{"arch": "convnext", "num_classes": 3, "inner_norm": false, "kernel_size": 7, "init": "torch_default", "lr": 0.0011, "beta2": 0.95, "epochs": 149.4, "weight_decay": 0.09}
Rows from block 3, named by matrix and row number. Rows with one number belong to one neuron. Each number is 128 + 32 x the weight over its row's rms, rounded and kept within 0 to 255. All counts start at 0. After the name is the row's rms in percent of the matrix's.
# fc1: MLP up (model.blocks.3.mlp.fc1.weight, 768x384), inputs 0-127
# fc2: MLP down (model.blocks.3.mlp.fc2.weight, 384x768, transposed), outputs 0-127
fc1.117 102 [ 95 101 133 109 106 148  83 173 122 116 141  43 108  74 183 131 132 103 100  87 117 175  90 113  94 107 146  97 102 147 133 106  71  92  58 118 178 113 136 140 101 149 102 184 137  43 173 154 170 125 172 137 140 103  91 106 111 101 109 138  88  80 153  89 107 140  96  93 133 114 123 138 119 108 101 137 142 108 133 118 169  77 115 118 101  82 107 131 149 105 144  75 139 152 146  93 120 139  29  97 111 137 102 129 124 125 103 146 145 129 136 138 151 114 186 152 159 141 176 155  73 119 124 160 131 115  88 126]
fc2.117 105 [ 99  92 114  82 157  81 123 160  96  97 123 129 125 126 160  90  91 127 139 166 152  68 158 107  91 117 156 122 194 153 106 206 119 112  82 177 122 106 118 162 111 107  86 148 157 114 149 140 114 122 185 201 158 187 189 131 162  74 174 112 142 133 144 114  75 143 157 134  73 164 156 118 157 149 164 119 128 135 123 148  99 127 187  76  99 115 155 111 173 102 138 156 139 128 151  71 123 116  96 132 120 175  95 137 109 117  67 114 104 114 123 107 133 148 149 103 100  99 130 201 145 164  85 102 162 109 116 147]
fc1.118 086 [145 102  87 113  62 118 143 174  95 160 118 107 116 116 160 146 162 166 143 120 108 111  98  82 132  89 127 124  89 121 129 145 132 165 127 111 135 165 122 188  89  91 100 145  70 111 175 129 121  80 143 147 158 124 116 165 144  65 167 155  82 116 122  64 139  98 101 178 115 106 123 172 152 121 114 126 111 122 111 149 155  94 142 188  75  82 177 107 102 137 180 139 136 115 122 129 139 116 153 144 158 149 157 130  70 110 154 168 112 135 123 109 151 155  97  97 141 136 158  89 125  95 162 106 148 176 107 112]
fc2.118 077 [111 101  39  96 105 128 131 108 132 118  97  79 100 149 110 139 109  75 118 132 102  55 148  99 151  99  91 137 113  97 110 164 143 114  80 101 114 142 130 101 123  88 133  85 120  87 144 144 181  96 114 118 146 109 113 117 145  43 158 131 132 108  77 112 161 125 171 140 119 148 122  91  70 102 150 221 132 124 103 133 114 126 118 113 148  67  86 136 163  89 145  83 149 125 127  86 122 132 127 126 153 135 135 121 101 144 164 130  79  50 145 100 191 169 133 186 117 104 105 176 128 153 120  93 142 142 116 120]
fc1.119 103 [122 154 108  79 136  95 124 133 137 132 177 104 152 158 106 128  85 149 108 177 146  73 123 122  99  97 117 106 126 169 141 130 103 150 200 116 218 144 110 148 142  88 141 131 127 147 137 119 237  79  56 130  92 152  99 103 156 139 113 168 133 146 164 134 136 171 120 137 113 112 143  90  83 101 126 103 103 107 152 127 129 146  87 125 125 175 149 151  96 113 136 122 120 149 181 187 137 123  98 114 128 156 135  69 114  89 126  79 127 127 128 120 156  50  95 137 111 121  81 135 155  72 113 154 119 115 204 112]
fc2.119 101 [146  93 150 115 138 141 121 153 158 146  99 103 188 119 174 163 161 142 147 116 149 132 157 127  99 181  81  94  63 177 110  86 138 118 110 117 143 152  28 113  72 150 105  99 164 168 131  69 147 154 175  90 144 115 136 104  94 167 133 157 156 118 100 116 112 131 121 123 123 151 120  73 137 103 114 113 115 140 119 103 154 113  82 125 110 213 135 132 118 118 104  82  81 135  72 144 150 137  98 128 170 134 194 168 162 173 150 149 132 188 213 148  79 173 117 114  83 142 142 144 164 116 104  97 207 168 134 144]
fc1.120 105 [126 133 115 130 120 157  92 104 102 110 116 141  85 111 141 141  92 151 146  86 154 176 132 178 159  94  92 122 145 145 136  67 104 104 170 102 124  56 149 127 116 104 191 159 116  89 102 103 124 106 149 105 151 202 142 187  90 114 143 112 106  84 118  87 131 148 138 119 168 134 149 143 145  71  35 147  90 131  52 111 120 148 110 150  99 131 137 114 133 145 138  96 184  83 155 157 139 135 141  81 131 166 130 114 137 157 122 124 173 124 128  97  92 128 176 100 131 153 172 149 137  88 140 106 144 135  98 135]
fc2.120 103 [173 123 101 135  81  94 134 111 108 105  98 118 118 101 140  61 120 143 146 166 112 116 131 138 161 108 130 143  98 119 100 163 154 162 139 135 145 143  94 160 109 138 125 100 100 141 109 117 134 138 124 148 153 158 188 160 163 115 181  33 125  77 105 140 120 154 141  92 173 113 143  95 158 113 154 164 143 136 134 168 145 112 146 139 173  81 179 150 140 125 122 118 145 151 152 121 180  86  99 191 150 141 141 202 158 127 117 119 125  94 140 140 152 141 111 205 107 170 197 194 186 174  94 142 139  80 187 163]
fc1.121 102 [134 159 159  97 179 154 143 175 150 106  78  86 131  88  80 132 148 128  43  98 173 108  98 168 166 141 139 137 167 100 128 113 160 127 159 204 104 148 136 173 136  91  85 129  59 105  80 161 167 150 173 158 148 153 166 101 131 116 154 134  76 111 180 115  86  64 130 110 118 133 132  79 139 132 157 125 126 153 168 156 158 139 111 137 143 142 114 135 136 177 112 142 203 136 111 118 131 123 125  91 123  88 129 140  84 171 123 105 105 126  55  71  81 117 151 206 159 106 110 171 149 131 114 124 130 116 137 104]
fc2.121 107 [105 130 148 127 108 189 107  79 151 132 106 108 114 177 108  79 121 107 110 194  49 147 156  78 130 142 108 137  89 144  89 154  90 154 121 177  91 103 101 130 170 113 132 131  94 153  66 104 151 112 139 177  78 151 149 151 179 148 100  78 124 124 145 119 114 134 162  72 119  89  97  89 110  99 130 127 133  95 127 127 123  74  87 167 132 131 159 186 110 137 100 111 120 136  77 136 128 162 101 140 101 152 112 163 132  75 156 120 110 167 114 139 115 111 101 210 138 153 103 103 128 179  74 204 171 125 155 178]
fc1.122 095 [121 107 144 103  77 113  76  99 132  67 101  39 127  83 176 196 155  86  99 170  96 187 175 113 205 102 121 145 101 138 132 125 121 138 170 120 159 140 157 139 105 185 121 143 122 110 180 160 153 108 137 139 129 133 113  88 112 104 155 129 124 128 104 131 105 163 147 134 218 113 153  92 132 153 154  99 140 136  99  99  97 103 130 144  69  74 113  81 119 126 104  16 157 118 121 147 133 141 132 128 134 148 103 124 162 119 136 175 139 139 127  87 190 127 127 150 124 186 174 125 115 129 153 167 137  75 184 100]
fc2.122 101 [ 73  94 146 149 155 102 126 134 118 114 175 119 150 159 178  84 150 118 152 155 160  89  88 104 119 128 127  98 176 176 102 172 136 163  91  81 117  75  84 181 164  83 133 133 122 115 121 128 103 107 221 140 122 141 155 130 139  84 157 140 151 170 106 118  97 135 106 146  95 140 157 169 183 130 155 158  94 156 106 150 116  83  93 122  69 134 137 110 169  74  88 133 155 136 164  86 116 101 100 116 130 166  71 175  80 143 113 148 166 196 134 117 101 169 141  90 147 119 151 163 110 146 127 119 165 106 142 127]
fc1.123 097 [132 106 161 147 103 153 118 177  57 114 107  93 110 153 185 141 133  91  89 105 177 137 108 122 137 103 146  96 157 154 114 142 141 113 136 177 128 175 173 132  83 108 126 139 142 139 123 159 123  94 122 137 157 169 122 107 114  84  97 140  89 116 183  58 103 112  62 113 140 131  65 115 195 186 141 131 124 134  87  95 163  73 113 118 136  73 123 166 110 141 185  78 116 186 205 107 182 154  75 133 127 202 169 123 114 140 137  43 113 151 125 177 138 115  85 143 148 137 107 108 100 135 110  76 185 115 125  88]
fc2.123 096 [155 145  86 152 179 145 155 155  87 133 161  92 182  73 122 184 175 143 209 105 139 165 136 138 107 135 145 140 115 146 168 154 152 138 177 122 177  76 155 159 144  99 156 201 123 165 171 111  98 168 110 184 107 111 130 124  95 133 113 133 140 202 136 159  89 137 188 103 124 133 129 146  98  70 100 118 158 164 101 115  75 118 122 137  23  62  89  94 117 101  94 129 132  63 110  91 117 110 102 114  85 112 128  66 115 152 102 152 115 165 113 122  90 105 183  95 117 100 109 106 118 136  82 108 109 129 117 139]
fc1.124 093 [131 128 179 175 137 145 127  65 126 115  86 189 112 170 126 137 107 112  94 106 155 166 127 176 149 157 149 149 114 104 176  83 147  98 109 100  89 104 125 159 154 178 163 106  90 165 158 162 187 110 108 143 147 175 121 132 158 161 161 132  92  89 116 162 132 137 167 114 208 131 112 101 134 118 116  87  93 149 169 110 106 185 130 131 123 147 139 127 149  93 116 110 198 111  96  98 148 112 162 144 118 146 115 134 179 113 183  96 135 183 169  74 108 103 108 115 126 193 141 154 118 118  94 155 132 128 135  57]
fc2.124 092 [ 93  96 155 124 182  91 131 151 116 180 115 118 161 160 101 148 152  91 127 131 200  66 140 141 129  91 140 142 194 162 143 124 181 124 110 135 165 113 140  80 144 128 118  97 109 138 115 117  87 126  99 100 144 169 130 126 102 100 152 156 129  45  86 142 147 172 138 150  47 146 123 104  92 137 105 135 166 174 177 116  97 128  93 101 113 132 125  92 118 115 106  72  92 119  87  65 137  66 147 165 129 141  98 120 167 153 111 117 132 186 149 148 127 186 172 116 165 107 141 144 134 103 117  69 145 109  84 147]
fc1.125 092 [158 111 102 133  19 150 106 142  74 157 146 130 152  99  73 165  76 167 144  85 106  88 122 117  28 155 114  93 166 148  95 113 154 138 136 167 133 160 132  80 118 154 126  89  97 111 173 151 134 118 121  98 141 115 147 123 142 133 137 100 122 162 144 167 166 185 151 124 133  87 122  77 175 170 161 134 114 189 148 110 162 108 124 103 132  55 255  94  95 129 180  89  91 112 188 139 117  98 159  93 141 154 109 164 121 157  86 165 112 132 157 126 149 124  93 122 149 142 116 127 189 150  90  73 110 182 152 122]
fc2.125 085 [ 96  90 190 133 118 104 114 122 151 126 103  76 142 167  44 150  95  71 102 112 176  71 127  86 213 141  90 142  99 160 197 127 166 152  91  86 161 111 125 146  85 150 104 122 134 162 108  98 183 163 139 156 149 111 158 137 135 133  99 153 202 162 141 139  93 148 132 143 118 151 109  89 117 160 160 109 151 155 101 151  62 130 116  90 128 175  87  91 164 131 133  81 112  96 140  97 126  88 128  91 103 142 115 193 141 128 127 122 153 117  68 135 130  90 119 206  87 127  63 166 167 124  85  87 128  93 199 149]
fc1.126 097 [181 156  93 161  95 139 150 183  59  62 156 236 162 123 104 133 105 136 174 162  49 179  88 120  87 136  70  68 111 101 120 134 131 142  72 106 103 134 176 137 131 171 144 147 140  96 135 135 154  66 102  25 111 144  47 140 115  99 148 108 116 130 137 136 160 123 136 152 156  82 117  77 105 115 114 121 112 129 108 110 200  83 115 104 135  71 147  90  83 133 169  60 151 131  75  85 147 162 130 148 178 115  80 159  57 101  98 123 144 115 194 153 111 135 157 151 161 161 178  99 168 105 136  79 139 112 117 165]
fc2.126 094 [154  99 170 152 134 115 143 157 151 131 134 107 157  96 113 129 111 102 146 130 158 171  65 128 160 107 134 142 185 132  61 138 108  74 129 181 135  99 140 133 122 136 135 126 127 153 125 133 112 130 126 126 112 113 125 126 229 144 105 169 135 110  89 111 134 162 118 103 131 114 113  67 131 127 157 130 160 162  80 100 149 115 121  86 103 138 155 161 152 171 143 143 117 158 107  60 171 122  98 127 143 144 102 250  65 133  51  93 198  87 197  62 130 141 101 158  75 132 124 146 123 144 136 133 132 110 113 175]
fc1.127 098 [ 68 151 190 106 120 204 115  86 139  95 164 125 132 133 143 168 145 103 104 162 100 156 115 130 167  90 134 171 107  93 155 104 112 156 150  83 165 172 103 150 187  73 181 104 147 145 160 121 122 104 147 162 136 122 128 130  80 144 140  75 130 140  95 164 134 170 165 129 130 118 131 131 109 123 136 125 160 114  98 118 187 166 167 142 166  60 130  92  78  95 155 112 141 147 126 193 127 115 216 141 125  71 129 106 192  93 106  95 141 151 145 113 163 119  92 145 113 128 137 147 148 119 117 106 116 140 112 112]
fc2.127 100 [106 134  79 133 144 109 159 122  81 161  89 100 131 117  97  79 186 152 160 154 159 121 118 165  95  58 103 144 104 138 138 159 150 143 105 139 171 100 182  90 110 104 105 140 134 137 140 125  82 138 151  95  80 158 108 141 132 114  84 152 101  61  95 150 104 145 154  95 164 134 134 101  78 196 146 116 111  85 106  84 130 127 184 127 144 105 156 131 167 126 117 135 158  72  89 146  84 111  93 197  82 110 151  76 134 134  79 170 178 151 144 122 162 130 149  45 121 103  78 114 140  99 118  80 176 157 136  93]
fc1.128 100 [ 83 120 163 144 126 150 151 111 116 134 192 125 126  98  91 117 127 109 149 144 187 133 155 142  84 142 149 152 156 131 140 125 148  85 129 190  90 104 104 167 160 152 156 174 136 170 164 166 143 118  66  90 137 168 117 198 132 138  74  42 136 118 127 110 110 142 201 162 102 109 111 120 110  81 142 133 132  96  92 141 134 182 125 147 184 109  91 143 163 101 142 122 126 137 138 169 147 180 176 133 126  71 125 152 178 106 129 136 152 134 122 121 158 157 167 103 129 148 145 147 124 200 129  66  59 169 161 162]
fc2.128 092 [122 122 119 112 154 164 178 162 103 117 176 137 138 166  41 118 152 147  95 143 144 111 140 119  78 149 155 135 152 110 168 117 156 155 134 176 193  88 130 159  56 141  67 215  94 128  91  86 108  97 123 203  76 106 130 142 141 157 161  59 130 166 186  90  88 137 158  68 121  69  23  81 156 136  97 133 148 120 121 119  96 116 132 111  50  91  92 135 164 116 126 132  67  98  35 142  94 123 125  92 103 187 140 164 137  87  87 153 130 131 146 135 161 110 162 193 154 108 108 113 141 191 142 108 133 148 128 111]
fc1.129 103 [160 151 154 150 159 145  65 116  79 162 211 149 110 113 128 114 139 149 151 165 132 114 140 166 114 113 153 129 136 104 226 106 144  88 104 124 128 103  80  85  96  88 137 143 168  66 196 129  92 150 123 117 116 104 145 144 139 141 151 123  64  88 114 117 138 112 135 106 112 151  94 155  99 126 172 173 132 105 138 150 142 102 104 132 115  91 188  97 123 114 151 110 161 126 106 124 117 168 141 112 146 133 112  94  91 151 108 141 181 120 110 133  65 120 139 115 170 119 178 149 163 185 120 152  21  78 115 116]
fc2.129 084 [143 184 120 150 123  70 118  89 143 164 109 128  88 115 120 105 161  77 134 139 181 165 123 170  80  91 145 135 145 144 152 122 155 126 152 121 142 100 139 112 125 152 166 128 132  79 125 138 107 153 124  79 155 101  96 115 116 103 129 128 155  91 177  95 132  76 188 148 163  64 166 124 105 115  69 142 147 122 130 128 160 136 126 150  90 127 127  95 181 164 136 173 141 116 125  88  65 145 202 112 126  93 127  89 119 114 119 105 135 141 120  62 123 159 153  80 150 128 155  78 119 108 171 125 137 167  79 129]
fc1.130 096 [164 137 132 106 123 123 174 104 160 118 167  60 110 146 139 146 115  59 154 198 138 112  96  98 164 133  99  82 154 214 153 122 104  95 119 206 122  90  81  74  81 143 148 184 145 165 131 141 119 119 145 106 128  94 151 177 104 136  77 130 149  74 140  91 139 167 125 114  74 147 149 137 116 145 164 137 147  97 164 128 164 103 106 122 142 129  71 160 117 146 133 109  75 168 153 143 115 124 121 143 116 147 152 127 124 146 162 132  91 145 143 136 148 114 164 111 103 111 154  79  97 161 142 140  71 150 137 159]
fc2.130 098 [191 143  96 146  89 101 125  97  75 175 159 131 129 119  91 106 125 147 124 190 152 131  97 135 144 126 146 208 122 120 114 109 153 109 140 196  90 171  95  71 101  81 190 137 119 135 114 162 107 145 126 162  88 143 167 117 146  91 132 134 205  96 112 108 125  69  76 159  76 189 112 116  94 113 129 108 142 169 142 113 162 165 133 169 108 160 134 146 128 142 145 145 187 180 151 104 147 146 107 114 137 134  96 164 140  84 172  84 126 184 141  96  96 133  94 139 110 168 115  84 120 151 155 148 126 109 142 133]
fc1.131 096 [ 74 219 166 166 145 135  51  78 111 146 129 142 142 149 141 122 205  72 150 134  85 158  97 144 132 140 171 172 130 131 183 127 140  56  84 146 144 125 165 125 113 114 143 128  13 154 175 131 110  94 102 114 145 146  88 143 135 105 152 110 178  74 141 147 167 106 157 159 107  82 148 187 192 118 132 119 176 139 122  91  92 159 142 123 157 137 148 143 148 146 170 159 113 211 120 140 126 115 148 106 156 123 122 143 145 123 122 205 143 128 188  54  99 132 144 110 109  96 124  86 162 141  92  89  82 128  64 157]
fc2.131 091 [115 163 120 119 148 100 168 118 124  88 113 106  72 165  72 139 142  92 102 206 141  55 143 150 101  91  64 166 123 120 123 139  68  95 111 172 117 114  88  68 112 110 136 105 131 116 161  74 137  96 123 106  39 152 103 130 110  40 127 133 124  71 108 123 143 115 145 139 103 175 129 118 133 114 163 157 184 107 157 161  78 177 119 151 154 187  94 122 119 149 133 115 122 149 109 113 127 153 116 102 139 115 122 125 142  80 102 143 109 187 164  72 167 195 116 178 108 157 175 135 168 118 169  70 172 127  93 186]
fc1.132 099 [ 95 104 140 123 183 106  50  96 112 179 112 102 127  93 172 105 170 157  94 147  87 147 128  97 169  98 162 145 131 164 123  67 104 133 148 179 162  79 161 138  52 104 158 171 140 110  76 176 102  86 105 109 115 162  91 133 132 110 179 172 102 133 123 158 136 112 133 128 110 103 164 178 103 152 184 159 137  73  76 119 135 102 149 143 108 122 121 121 127 150 215  87 138 118  74 180 123 126  93 127 137  58 118 136  95 103 134 152 149 122 159  94 160 116 149 112 106 189 134 133 154 185 119 112 105 157 130  66]
fc2.132 099 [143 176 141 137 122 131 112 102 108 144  73 144 180 108 155  69 144  92 204 109 154 133 137 116  90 110 145 116 176 173 129 174 172  95 140 120 133 113 139 173  83 123  95 189 131 154 106 152 133 176 190 165 131 132 153 128 135  44 204 163 107 112 124 138 136 105 126 159 143 139 203 104 169 167 112  68 158 127 119 142 136 113 158 126  53 129 137 156 218 139 128 115 139  67 113  76 133  91 103 124 120  88 101 127 131 171 122 139 141 135 157 133  89 173 144 106 122 108 149 106 193 162 133 127 128  87 144 112]
fc1.133 104 [183 120 137 118 114 177 115 132  81 127 107  67 134 157 149 152  99  60 134  88 141 105 124 129 137 140 129 149 120 108 144 138 132  90 139  94 106 148 110 111  83  97 187 144 104 159 118 175 108 104 109 139 167 135 134 131 120  69 113 158 129 156 136  73 124 132  58 133 208 114 123  66 143 152 103  98 144 145  92 133 153 125 107 129 159 148 161 221 124  54 166  98 112 182 145  79 127 139  93  84 123 103 101 117  99 104  85 182 113 125 107 153 161 156 127  96 139 219 116   0  76 113 106 106 124  95 118 180]
fc2.133 129 [145 101 101 137 140 143 160 170 147 113 127 116  90 141 143 174 185 106 106  92 157 145 135 151 136  79 137  89  97 175 136 180 179 102 100  95 156  94 121 188  66 122 117 146 146 127 119 125 121 180 114  80 123 126 116 135  98  81 158 153  79 130 115  70 131 142 109 151  91 155 154 142 144 205 115  57 126 149 141  92 116 183 210 102 130  89  88 176 202  74 150 153 108 127 125 160  95  90 143 129 119  76 146  88  73 184 110 194 197 119 168 139 138 201 122 117 112  50 142 107 133 108 122 122 165 165  78  89]
fc1.134 099 [ 69 144 126  86 117 104 114  79 109 186  41  85 167 122 123 101 138 206 145 156  89  92 141 112 147 178  91 149 147 179 146 138 147 123 141 123 111  99  78  50 141 191 167 226 135 141 154 155 140 112  97 111 185 150 123 177 145 101 102 123 144 173 121 113 126 178 150 184 105 108 155 136 124  57 145 127 148 154 155  92 110  74 102 144 109 149 161 183 115 182 133 120  93  83 135 168 182 140 138 139 136 107 137 158 188 108  94 116  87 150  54 124 135 131  95 108  61 149  98 120 110 110 112 119  56 182 114  70]
fc2.134 093 [116 111 114 135 185 125 104 154 172  77 176 132  88 163 123 151 151 123 152 124 118  67 123 120 217 111  95  81 179 127 201 130  80  91 146 124 106 152 134 164 131 110 172  95 190  73 140  96 176 115  91 113 147 174 113 129 139  83 135 148  78 128 128 112 137  91 103 126 154 114 106 125 162 169 125 167 180 157  81 152  61 139 145 112 135 115  87 160 135 135 144 152 115 124  99 102 145 190 130  87 140 151 125  93  84 123 117  85  87 147 169  91 178 152 157 132 136 142 137 157  98  45 156  92 133 187  70 133]
fc1.135 105 [143 177 124  93 139 133 144  64 161 143 133 163 113 143  95 175 125 130 134 143 104 137 105 163 152 118 188 124 105 111 130 114 103 116  75 229 146  92 112 200 128 148 126 192 120 141 166 150 159  72 149  92 143 196  62 143 120 142 122 112 132  47 140 194 122  80 130 147 159  95 152  70  86 126  66  73 109  90 132 148  47 131 124  95 140 105 113 171 112 126 125  98 122 106  61 170 124 132 190 110 126  49 100 163 138 146 191 161 139 129 111 115  55 111 164 125 143 158 103  90 132 132 107 143 131 152 164 138]
fc2.135 123 [137 181 130 138 136 117 141 133 153 112 144 173 157 135 152 111 151 146 185 178 106 167  72 145 116 144 135 105 136 129 137 125 155 136 143 150 161 138 159 124 101 137 154 153 151 134 145 161 103 131 112 178 160 122 155 186 135  60 180  77 101 199 197 192 142 153 131 102 138 145 112 155  76 139 113 108 164 109 123 148 153  81  97  96 120  95 145 119 144 162 113  97  48 125 121 145 129  84  76 134  57 116 140 118 133 188 139 141  81 164 164 136 114  60 168 171 143 111  94 104 148 169 113 118  69 124 150 100]
fc1.136 099 [126 152  87 211 108 124 133 140  88  94 101 213 110 143  95 161 109 106 114 114 138 116 124 177 100 121 110 106 128 113 157  93 120 134  55  97 101  88 117 127 118 109 163 133 102 100 115 132 169 153  90 129 117  96  59 139 145 121 160 105  74 136 208 146 141 131  79 185 169 134  86 146 132  90  69 123 121 120 115  85 166 110 133 114 165  52 133 137 114  84 134 162 121 120 167 129 175 184 131 154 156  98 145 198 105 142 174 109  94 168 182 117  66 122 115 146 165 155  92 126 147  90 123  99 124 109 127  86]
fc2.136 101 [ 77 113 154 118 176 104 153 177  82 168 105 120 119  84 122  90 179 162 195 141 174  84 152 138 164  91 109 174 212  90 122  64  87 137 129 136 147 131 186  94 110 140 144 113  71 152 126 117  54 132 154  83 119 123 119 126 171 118 143 109 134 114 153  70 153 160 205 103 139 131 122 116 103 120 144 120 122  91 125 143 104 133 169 118 135 122 118  55 153 125 120 101 145 128 144  66  93 148 111  86  95 186  89 116  77 148 123 128 115 222 155 120  93 135 172 124 122 138 172 142 125 122 133 171  97 115 140  97]
fc1.137 097 [117 105 198 105  78  97 115 129 170  39 140  77 141 145 108 164 173 181 123 112 105 100 167 104 130  98 120 198 135 119 121  84  81 129 152  97 154 164 104 150 122 117 138 139 108 141 158 199 131  54  90 168  40 166 101 133 106 116 153 109 102 120  90 150 180 154  99 106 147  99 116 154 111 119  79 111 118 154  98  76 173 171  72 116 133 128 120 109  93 109 118 111 164  71 166 177 138 129  92 107 156  91  83  94 136 140 125  92 129 121 135  87 163 153 130 100 113 137 113 137 175 116 154 136 149 134  79 129]
fc2.137 093 [109  92 118 182 145 123 103 163 121 107 155 153  85  97  85 178 141 132 104 117 138 125 150 114  85  71 101 127 112  78 131 156 152 145 110 107 144 103 205 118  82 129  66 100 117  90  88 130  97 111 142 115  30 104 105 100 108 118  65 186  87 127  98 160 145 154  72 139  81 121 116 199 153 180 167 168 131 189 159  66 111 140 169  86 160  61 137 118 121 117 143 148 120  57 144 163  79 140 150 134 133 137 142 141 108 131  48 158 153 144 108 122 174 108 100 170  47  69  75 101  88 101  90 102 146 107  96  16]
fc1.138 097 [ 83  76 138 158 150 169  87 132  93 137  91 215  88 118 108  63 101 171 117  94 164 174  80 166 167 114 111  95 111 120 124 104 145 140 192 187 161  77 142 132  80  95 118 160 176 104 111 158 133 118 147 104 114 148 164 122 146 147 135 159 105 106 171  79 133 120  88 136 121 116 138 188  90  73 104 204 108 148  38 180 101  92 121 112 114 106  94 131 152 140 151 121 178 104  81 159 136 108 221 105 138 151 129 108 137 120 112 165 114 150 134 117 114 110 110  72 123 144 114 135 150 114 104 119 141 145 117 169]
fc2.138 096 [129 197  91 150  74 173 144 112 131  98 166 114 147 133 121 160 102 145 135 150  93 187  86 141  97 131 138  83 117 118 118 155 151 120 139  79  99 179 121 144 155 136 135 182  67  79 160  95 122 106  96 177 189  86 144 133 134  98 109  97 138 133 141 112 157 128  93 110 167  70 126 132 182 114 149 135  86 138 160 165 118 112 127 164 105  94 147 132 149 133 122 158  65 140 118 181 140 143 101 149 124 103 118 119 137 109 158 140 171  41 130 186 159  95  65 143 141 165 129 152 145  93 107 204  97 119 142 143]
fc1.139 102 [115 111 146 192 151 161 137 179  42 108 115 183 133 171  85 122 137  82  92 107 150 157 138  96 120 194 128  96 121 117 129 132 116 105 115 153 136 163 117 135 106 167 168  50 132  84 123 128 159  85  95 162 139 100 139 145 137 172 148 145 130 149 167 149  50 106 151 128 176 100  47  64  87 137 121  92 130 109 154 157 126  92 190 133 129 115 124 151 109   0 148 126  62 212 177 124 132 132 148 190 144 132 122 159  85 143 141  55  87 115 120 117  87  66 155 146 155 164 124  70 135 136 121 136 140 155  82 113]
fc2.139 119 [160  84 191 127 118  94  99 176  95 103 200 103 123 182 113 147 103  95 115 172 118 121 148 124  68 125  86 151  84 150  81  94 156 178 131  89  89 159 127 162 165 112 120 100 126  58 143  75 145 113 124  55 160 177  74 113 137  78  66  83 104 117 141 106 138 177 131 125  97 128 105 177 173 136 178 134 156 154 139 140  95  96 132 147 169 161 132 124  80  94 158 102 170 140 109 153 168 169 173 109 115 144 168 109 142 109 144 124 154 192  83 145 151 166 100 118 119 127 133 138 101  51 150 136 172 114 140 149]
fc1.140 101 [111 172  87 166 104 139  67  98  95 105 168 197 116  59 118  77 172 120  73 125 124 112 136  84 102 131  88 144 151 125 129 139  88  70  97 138 147 121 100 139  98  95 137 112 162 124  84 123 132  96 137 165 156 129 121 114 142 165 105  42 120 142 119 125  55 140 154 110 140 107  72  99 163 172 153 178 158 111 151 126 148 114 137 117 158 132 149 156 148  98 145 112  75 167 104 152 125 152 110 134 108 141 171  98  96 151 163  96 117 119 130 140 105 148 134 139 146 152  92 102 123 111 125 123 156 117  73 152]
fc2.140 109 [139 114 190 147  83  88  75 122 121 110 115 122 143 115 134 122 120  97 140 154 148 147 111 170  99 182 173 104 105  99 108  84 129 138  93 106 123 103  72 126 130 123 140 103  96 111  85 196  70 106 162 111 149 120 158 116 117  60 108 124 123 130  86 165 131 154 104 171 152 162 166 158 123 144 174 153 134  72 166 128 192 112 109 154 135 145 125  65 123  91 175 142 126 122 163 160 177 144 158 141  96 187  76 120 156  88 166  98 149 148 163 164 131 124  72 123  99  97 149 134 107  84 129 153  78 101 168  82]
fc1.141 104 [ 98 126 120 136 122 162  90 122 116 112 106  67 131 101 103 110 149  93 130 167 148 135 131 118 101 147 153 145 151 180  94 137 146 139  59 133 112  97 120  84 105  92 206 197 160  92 149 237 146 148 146  74 114 125 107 106 116 153 116 129 128 100 138 106  88 119  51 132  85 114  77 163 169 157  70 118 137 151 113 103 116 109 152 116 126  86 130 127 146 122 136 121 106 184 200 114  92 150 107 144 169 117 141 131 104 129  93 173 138 135 181 129 116 103 175 155 137  97 122 167 132 102 132 108 123  71  77 119]
fc2.141 112 [144 100 138  69 146 108 114 162 130 200 125 114  99 118 150  97 125  78  85 155 150  59 146 108 194 146 145 138 145 133 113 133 106 138 179 150 141 142  85  53 127 132 122  65 141 150  94 189 155 163 135 107 153 165 202  86 163 160 131 154 132 137  90 137  78 142 159  93  97 129 122 154 146  93 138 182 101 165  83 123 121 138 167 120 130 180 153 122 146 146 177 138 144 176 126  84 150 124  80  92 143 223 147 180 140 111  71 170 161 178  88 124 114 181 146 190 167 127 147 156 144 159  61 114  89 157 100 139]
fc1.142 087 [132 196  86 132 106  61  68 109  91  81  60 163 162 104 128 142 155 140 106 152  57 101 140 148 102 146 141 189  97 134 152 104  70 183 120 121 170 136 113 142  85 126 136 118 103 125 144 152 123 128 120 118 124 164  32 180 166 114 124  95 138  66 173 134 130 146 132 130 144  73 151 159 160 113 101  83 121 106  98 133 111 143 128 162 148 112 133 152 104  26 181 138 127 126  87 201 158 126 180 141 195 100  68 138 126 146 122 144 143 205 140  96 126  96 147 121 128 203 134 102 141  77 116 139 156  97 149 121]
fc2.142 084 [110 114 105  98 148 112 112 190 158 165 110 137 182  90  91 126 115 163 112 123  69 140 160 138 101 107 142  67 191 157  78 143  95 151  69 110 104  83 118 105 160 151 122 106 141 154 107 142  73 170 220 111  78 117 145 119 130 137 136 115 171 127 150 132 115 147 103 108 144 141 162 182 166 137 144 104 130 166 104 131 121 118  58 109 111 142 133 124 120  48 100 138  87 137 159 133 122  66 121 132 156  99 131 137 113 126 148 166 111 147 121 136 123 106  75 135 106 103 149 139 146 130 129 142 146 100 141 143]
fc1.143 109 [109 105 158 129 156  91 176 114  93 149 142 105 157 154  29 119 137 146 157  81 169  90 162 189 137 130 164 114 115 187 117  63 156  98 106  75 164 115 100 141 137 133 123 148  85 191 145 137 109 147 103  86  70 128 111 166 139 124  80 134 100 144 144 144 108 140 118 161  85 121  99 154 134 103 120 118  92 194 131 184  96 164 105 139 123 209 100 195 114 154 147 135 134  84 155 118 133 117 123 103 107 132 135 139 102 115  81  87  98 119 155 137 149 105 124 142 127 111  87  52 160 159  99  73 146  60  85 165]
fc2.143 112 [ 52 157 141 147 144 183 116 118 123 127 128 122 182 104 173 105 125 108 120  87 135 149 117 124 176 139 145 157 161  81 128 166 142  70 138 184 155  75  88 111 180 142 179 109  78 120 150 167 142 149 149 167 100  81  50 125  99 153 169 118 141 170 117 153 110  90  96 103 139  59 108 101 105 156  59 150 126 112  89 131 137 120 149 166  67 166 146 104 133 163 116 107 131 101 159  97 183 157 114  90 169  85 130 108 116 126 103 128 139 177 150 100 119 147 130 158 148 115  84 119 124 172 166 163 117 131 119 161]